config = dict(
    encoder_arch='convnext',
    model='segmentation model',
    dataset='rosettes with rotational symmetry',
    train_examples=195000,
    image_size=48,
    crop_scale_min=1,
    horizontal_flip=True,
    rotation_deg=10,
    color_jitter=0.1,
    num_classes=2,
    encoder_isotropic=True,
    encoder_norm='layernorm',
    encoder_activation='swiglu',
    encoder_mlp_ratio=2.67,
    encoder_inner_norm=False,
    encoder_patch_size=[8, 8],
    encoder_conv_stem=True,
    encoder_layers=12,
    encoder_width=160,
    encoder_kernel_size=3,
    decoder_norm='groupnorm',
    decoder_activation='gelu',
    decoder_weight_standardization=False,
    decoder_widths=[64, 64, 128, 256],
    decoder_blocks_per_level=1,
    decoder_block='plain',
    decoder_attention=True,
    decoder_upsampling='transposed_conv',
    init='lecun_normal',
    residual_init='scaled_by_depth',
    optimizer='soap',
    beta2=0.95,
    lr=0.0023,
    beta1=0.95,
    shampoo_beta=0.95,
    eps=1e-08,
    precondition_frequency=16,
    max_precond_dim=1024,
    one_sided=False,
    adamw_lr_other_params=0.00093,
    ema_decay=0.995,
    sam_rho=0.1,
    steps=10300,
    batch_size=256,
    epochs=13.5,
    lr_schedule='cosine_restarts',
    final_lr_fraction=0.01,
    warmup_steps=200,
    weight_decay=0.2,
    adamw_weight_decay_other_params=0.01,
)
Rows from block 1 of the decoder, named by matrix and row number. Rows with one number belong to one attention dimension. Each number is 128 + 24 x the weight over its row's rms, rounded and kept within 0 to 255. All counts start at 0. After the name is the row's rms in percent of the matrix's.
# q: attention query (decoder.mid.1.attn.q.weight, 256x256), inputs 0-85
# k: attention key (decoder.mid.1.attn.k.weight, 256x256), inputs 0-85
q.94 085 [151 124 149 161 157 177 119 119 148  90  67 119 145 128 126 132 159 131 167 146 180 114 158 143 118 154 153  93 144 129  93 176 119 122 150 134 116 148 128 153 158 123 126 158 164 138 111 130 132 123 161 124 179  83 154 112 144 116 104 117 149 170 154 129 118 134 130 128 159 141 105 137 159 117 131 139 171 124 134 117  93 138 119 148 105 102]
k.94 096 [123 134  90 131 123 117 153 163  87 159 142  81 162 157 140 152 146 145 132 139 124 124 104 105 128 136  95 146  79 133 140 148 121 138 127 132 163 100 151 124 110 155  98 179 111 108  97 112 136 131  93 103 110 102 110 108 116 186 162 159 137 123 123 116 130 133 130 103 105 113 134 143 161  93 179 139 104 106 114 123  93 135 129  86 144 113]
q.95 082 [111 146 119 142 135 155 123 116  76 138 162 163 146 113 152 111 142 153 148 123 110 119 155 113 130 181 105 171 195 137 132 147 118 137 133 141 128 120 143 169 101 109 132 145 116 154 136 166 123 113 158 133 119 144 105 141 149 172  87 127 122 113 118 124 107 108 145 124 136 115 103  93 123 140 157 150 105 193 102 124 134 133 143 140 163 150]
k.95 084 [125 142 161 133 137 119 145 132 154 150 140 120 103 117  95 127 118 119  59 150 123  94 117 156 101 121 114 148 155 128 129 121 143 117 123 119 121 108 101 103 118 157 117 178 105 129 123 132 126 134 101 138  99 133  97 145 126 114 112 157 127 111 123 174 134 111 129 121 121 139 120 151 120 106 141 120 100  96  94  94 144 106 126 143  78  93]
q.96 107 [155 137 127 130 108  91 149 145 149 106  86 133 143 140  98 120 120 134 124  93 138 182 161 141 132 137 105  83 138 136 133 116 151 157 112  98 106  98 115  98  96 147 126 141 111 116 108  60 152 149 123 107 149 152 110 169  81 168  98 131 143  78 105 112  82 116 101 105 130  77 167 135 149 123 107 108 161 131 123 114 110 136 170 143  85 109]
k.96 107 [110 156 123 122 136 107 136  97  94  95 123 156 120  82 111 172 121 114 141 201 120 106 137 158  90 126 141 108  89 146 140 109 111 179 106 111 122 119 140 141 132 122 118 140  99 115 136 129  96 119 110 105 149 111 131 142 109 112 167 176 138 111 172 149 121 134 147 132 163 118 110 147 118 159  88 144 111 132 126 114 160  61  90 163 121  91]
q.97 104 [103 107 127  82 106 130 107 131  83 139 157 161 143 114 131 147 101 126  90 153 122 142 119 116 140 132 142 112 110 114 130 143 103  76 128 106 107 127 138 135 155  89 130  81 110 133 154 150 124 162  83 121 145 134 165 123 138 144 175  96 151 127  91 150 121 129 123 124 134 164 168 134 127 138 121 159 144 111 151 172 127 141 122 120 140 134]
k.97 100 [122 131 132  91 154 132 124 146 165 135  80 113 128 116 160  70 110 122 150 146 165 128 121 143  92 114 116 164 130 111 114 135 121 147 134 139 176 119 141  92 138 147 149 113 164 125 121 128 171 125 136 137 125 151 133  91 157 118 132 116 155 160 129 146 135 132 199 141 136 173 154  85 151 141 106 134 116 143 127 134 132 136 137 139 138 128]
q.98 109 [122 124 135  86 147  99 172 200 156 154  97 157 136 100 159  80 136 122 136  96  74 141 145 108 107 134 134 131 137 154  77 131 127 135 135 110 108 146 108  94 135 123 140  67 134 135  76 138 148 111 141 142 130 122 104 166 136 163 119 150 119 100 121 107 132  90 104 139 134 128 155 151 127 116 127 130 114  72 116 134 129 124 110 155 136 128]
k.98 106 [156 155 133 120 143 151 148 128 168 144 110 175 144 142 105 118  97  61 137 151 101 150  98 147 118 117 112 116  88 110  94 134 138 118 138 100 131  86 118 135 147  87 120  91  94  90 149 140  88 111 105  82 146 166 136 130 110 127 155 122 117 137 126 114 104 128 133 111 152 137 112 157 132 119 145 124 114  90 147 184 113 113 132 126 123 108]
q.99 091 [118 136 109 164 191  90 130 118 157 131 163 157 138 110 151 141 137  91 148 100 154  86 150 179 116 163 135 160 126  96 165 109 118 123 135 137 113 112 122 149 148 120 107 142 146 113 163 157 146 114 136 103 126 128 147 143 160 126 169 178 145 111 140 128 104 169 164 115  94 111 124 103 113 119 157 174  95 145  73 116 164  96 126  90 122 120]
k.99 093 [136 139 136 148 144 168 134 115 148 109 117 100 134 154 147 143 117 160 104 127 132 137 111 133 172 117  97 121 133 111 128 157 156 131 146 133 142 135 114  95 115 111 117 136 140  95 111 132 141 102 102 134 115 114 137 119 103  98 148 155 121 108 154 112 131 130 136 128 139 151 177 109 118 127 138  77 115  79 101 151 127 129 142 128 101 129]
q.100 092 [108 127 142  84 135 102 148 154 172 159 121 142 119 135 107 127 179 165 143 109 137 121 152 108 118 130 115 132 130 151 112 108 100 123 159 176 112 139 121  98  85 117  69 136 150 151 129  94 134  81 118 125 139  83 123 133 130 112 119 145 127 103 134 142  93 148  90 137 102 130 136 148 121 122 196  99 116 146 135 124 114 152 108 135 127 153]
k.100 092 [130  94 108 162 226 125  97 137  99 122  85 151 127 128 175  84  90  67 102 136 156 136  99 110  84 126 107  87 107 118 132  99 131  94 137 112  74 156 114 126 126 112 164  86 106 130 144  85 177 101 138 141 107 145 144 105 136 148 182 146 115  93 154 119 162 127 105 100 157 121  98 165 113 154 106 132  97 137 106 138 147 119 140 124 109 129]
q.101 091 [142 133 121 163 126 169 104 129 206 149 151 108 159 132 118 135 116 125 126  97 158 144 117 155  92 125 106 116 145 134 141 134 145 159 133 129 105 123 157 117 139 163 202 173 153 136 170 132 139 170 119 117 100 145 116 156 123 138 126 177 131  70 153 127  94 125 120 154 123 111 152 100 151 113 148  82 144 140 111 122 168 128 122 151 123 140]
k.101 082 [107 133 104 134 155 114 119 101 128  73 160 147 110 157 126 202 125 154 187 147 123 118 125 172  90 145 120 144 161  91 167 125 129  97 140 134 125 119 148 114 151 166  93 154 118 135 139 190 117 113 117 127 128 107  75 110 111 109 100 157 149 106 105 143 105 180 118 138 128 106 107 117 138 146 147 107 149 123 111 120 118 115 116 124 159  88]
q.102 092 [121 143 152  94 123 106 116 150 108 127 102 117 107 160  93 150 155 156 120 116 153 154 105 139 129  78  93 156 116 129 155 150 124  97  88 139 146 140 126 108 135 113 132 115 139 113 152 163 116  97 111 138 104 128 141 118 127 131 139 124 157 102 132 100 105  99 150 122 139 171  70 119 108 146 134 110 164 136 156  82 147  97 113 174 126 119]
k.102 086 [190 151 111 120 122 185 150 155 125 122 161 158 122  92 141 117 122 102 185 104 142 147  87  88  94 125  86 107 111 171 160 160 158 135 136 123 164 148 107 113 135 137  98  91 107 135  96 153 116 125 130 149 140 135 102 130 161 117  91  99 114 141 115 179 112 132 153 105 155 131 154 133 137  94 161 115 114 117 152 127 107 119 171 162 143 113]
q.103 097 [135 117 141 155 133 119 123 172 127 174 145 109 145 134 103 118  86 120 131 132 150 153 116  85 142 147 109  97  99 148  74 134 130 128  96 152  87 175 109 164  88 140 154 135 128 120 145 157 126 148  97 106 124 126 117 157  88 117  82 157 153 187 139 145 150 140 112 136 144 125 104 129 108 110 164 153 138 145 137 139 172 110 123 116 163 156]
k.103 093 [134 126 132 162 109 132 124  89 172 109 136 125 124 136 130 136 142 142  96 128 118 190 107  87  94 105 129 105 102 167 112  97 120 114 127  84 135 132 105 121 143 107 123 117 187 146 104 139 147 119 130 113 139 137 154  96 106 157  98 103 122 129 120 130  86 130 162 136 124 134 155 135 130 132 126 142 135 150 125  92 137 142 131 100 109 135]
q.104 090 [176 130 104 172 148 124 131 123 145 121 152 146 161 118 154  99 118 130 144 176 114 190 159 113 138 129 115 133  88 135 108 165 118 108 136 102 148 133 126  74 163  80 146 119 112 152 169 127 158 122 114 123 118  90 112 120 129 110  88  88 158 128 151  98  93 117 153 118 112 141 141 140 117 112 140  99 150 142 133 152 181 103 136 123 108 121]
k.104 095 [148 132 153 142 135 114 160 132 167 125 169 105 125 138 124 144  90 163 122 117 128 153  88 144  75 135 133 134  87 134 143 139 151 121 163 149 147 128 146 163 110 145 156 106 153 151 145 184 104 139 150 125 128 133 119 162 122 144 139 118 185 140 142 126 160 119  92 130 142 106 156 151 139 125 153 121 167 142 127 123 113 138 127 100 157 119]
q.105 088 [127 108 135 105 120 110 110 111 146 154 155 183 118 158 141 128 113 108 149 152 142 107 127 142 145 153 130 100  96  95  50 120 158 144  96 143  86 127 118 141 128 129 121 114 105 113 105 131 148 121  99 120 116 101 146 162 128 149 108 171 110 103 123 157 199  99 119 146 140 134 128 162 135 146 145 171 139 184 139 140 119 139 159 130 149 145]
k.105 090 [112 135 139 120 128 101 106 162 148 123 138 113 138 152 141 107  86 108 145 162  84 112 127 111  76  97 123 137 112 116  82 114 143 113 125  88 154 138 100 115 162 103 132 148 129 158  54 137 172 163 106 124 144 134 130 123 154 106 143 117 131 132 120 133 134 119 178 153 131 122 106 180 142 127 120 138  86 141  96 131 138  99  96 107 123 142]
q.106 096 [130 134  97 147 146 134 145 157 107 116 159 132 148 141 134  97 140 109 136 126 107 189 133 104 138 139 130 149 109 136 171 124 118 115 158 110 137 157  78  97 109 113 178  88 144  87 128 150 128 132 157 124 105 149 120 103 107 157  60 128 116  91 145 156 139 146 148 122 129 119 124 129  83 114 112 154 119 108  69 126 115 135 141  62 151 125]
k.106 092 [133 133 145  98  77 103 110 116 101  99 126 138 150  80 134 152 187 159 167 116 141 133 101  95 116 102 172 116 144 113 133 174 148 138 108  96  81 134 153 139 123 157 144 147 172 121 117 124 141 137 102 135 141 120 138 102 150 102 122 150 132  62 118 122  89 150 137 159 107 133 168  96 146 168  92 124 117 128 106 140 106 118 120 124 114 118]
q.107 099 [135 113 125 110 115 202 119 154 111  91 108 132 157 122 128 169 139  99 124 117  95 142  94 139 149 154 120 146 135 137 108 136 111 127 105 131 108 142 138 107 162 128  95 170  96  98 146 113 127 126 138 117  93 125 133 102 111 107 118 138 128 149 140 157  97 125 143 150 126 107  79 168 107 120 123 114 110 158 128 103 136 117  94 131 103 115]
k.107 099 [ 87 148 126 144 128 127 125 124 158 128 178 127 144 152 144 116 118 139 149 111 150 113 138 101 132  99 144 115 158 133 122 106 115 135 118 108 165  95 131 151 125 152 132 169 103 161 139 155 148 135  98 127  91 112 125 115 112  92 139 173 113 173 143 115 137 111 124 145 148 105 126 129 159 136 171 120 124 115 122 149 177 127 114 161  97 116]
q.108 097 [ 94 144 144 137 132 147 107 165 118 148  77 145 100 119 147 126  83 107 128 137 119 173  89 114 146  76 103 102 135 133 108 131 159 131 110 147 146 137  99 126 134 145 130 114 133 102 104 145 116 137 132 111  83 117 145 124 112 126  81 108 115 110 110  97 101 139 129 147 113 176 189 146 128 117 103  90 120 136 115 177 155 110 134 138 133  93]
k.108 100 [101  90  93 148  98 139 119  77 184 121 106 161 116 117 130  88 118  88 109 164  55 149 118  97 135 129 112  89 149  78 131 149 130 153  94 139 118 131 106 119 152 113 111 189 144  93 141 133  96 151 112 133 151 152 111 150 135 143  97 129 142 116 161 149 121 141 143 130 151 177  88 166 146 109 137 143 110 152 152 121 140 123 126  98 122 131]
q.109 089 [ 86 132 133  87 130 153 153 115 185 136 153 140 155 119 136 171 159 128 117 149 122 125 134 128 157 108 181 162 135 111  99 103  94 107 140 137 125 142  96 158 140 114 144 165 137 141 151 108 131 141 129  95 178 185 133 124 136 106 137 120 154 145 142 157 174 115 114 154  98 141 145 105 110 152 129 135 116  70 112 149 136 145 111 114 149 112]
k.109 089 [175 114 139 122 125 124 138 123 132 150 149  87 120 133 142 138 123 127 141 124 176  99 118 144 189 124  99 113 113 147 136 103 107 143 114 129 134 115 139  80  78 131 129 120 108 122  86 133  95 107 150 103  85 117 105 100 157 106 144 156 119 124  95  70 134 171 148 171 145 140 102  93 149 113 136 107 131 123 110  94 150 140 121 121 111 130]
q.110 102 [ 99 143 153 131 161  58  89 176 152 143 162 103 167 112 102 129 152 108 141  88 105 182 118 160 131  89 124 107 131 107 109 113 133 105 190 146 115 133 161 150 157 140 150 101 163 136 123  90 114 124 147 157 105 151 131 157 131 105  65 127 121 108 136  96 122 112 117 101 115 126 126 110 168 118  95 136 101 132 151 140 167  99 173 116 129 108]
k.110 097 [115 115 119 122 117 130 124 148 157 124 121 140  98 139 156 129 139 173 163 167 178 125 184 131 147 124 187 159 100 131 110 126 146 109 145 117 134 135 115 144 158  93 143 136 127 142 177 126 104 156 124 109 145 167  83 145 132 143 139 159 119 141 150 158 136  78 126 170 156 130 135 131 140 121 103  91 157 101 150 106 128 121 108 135 146 118]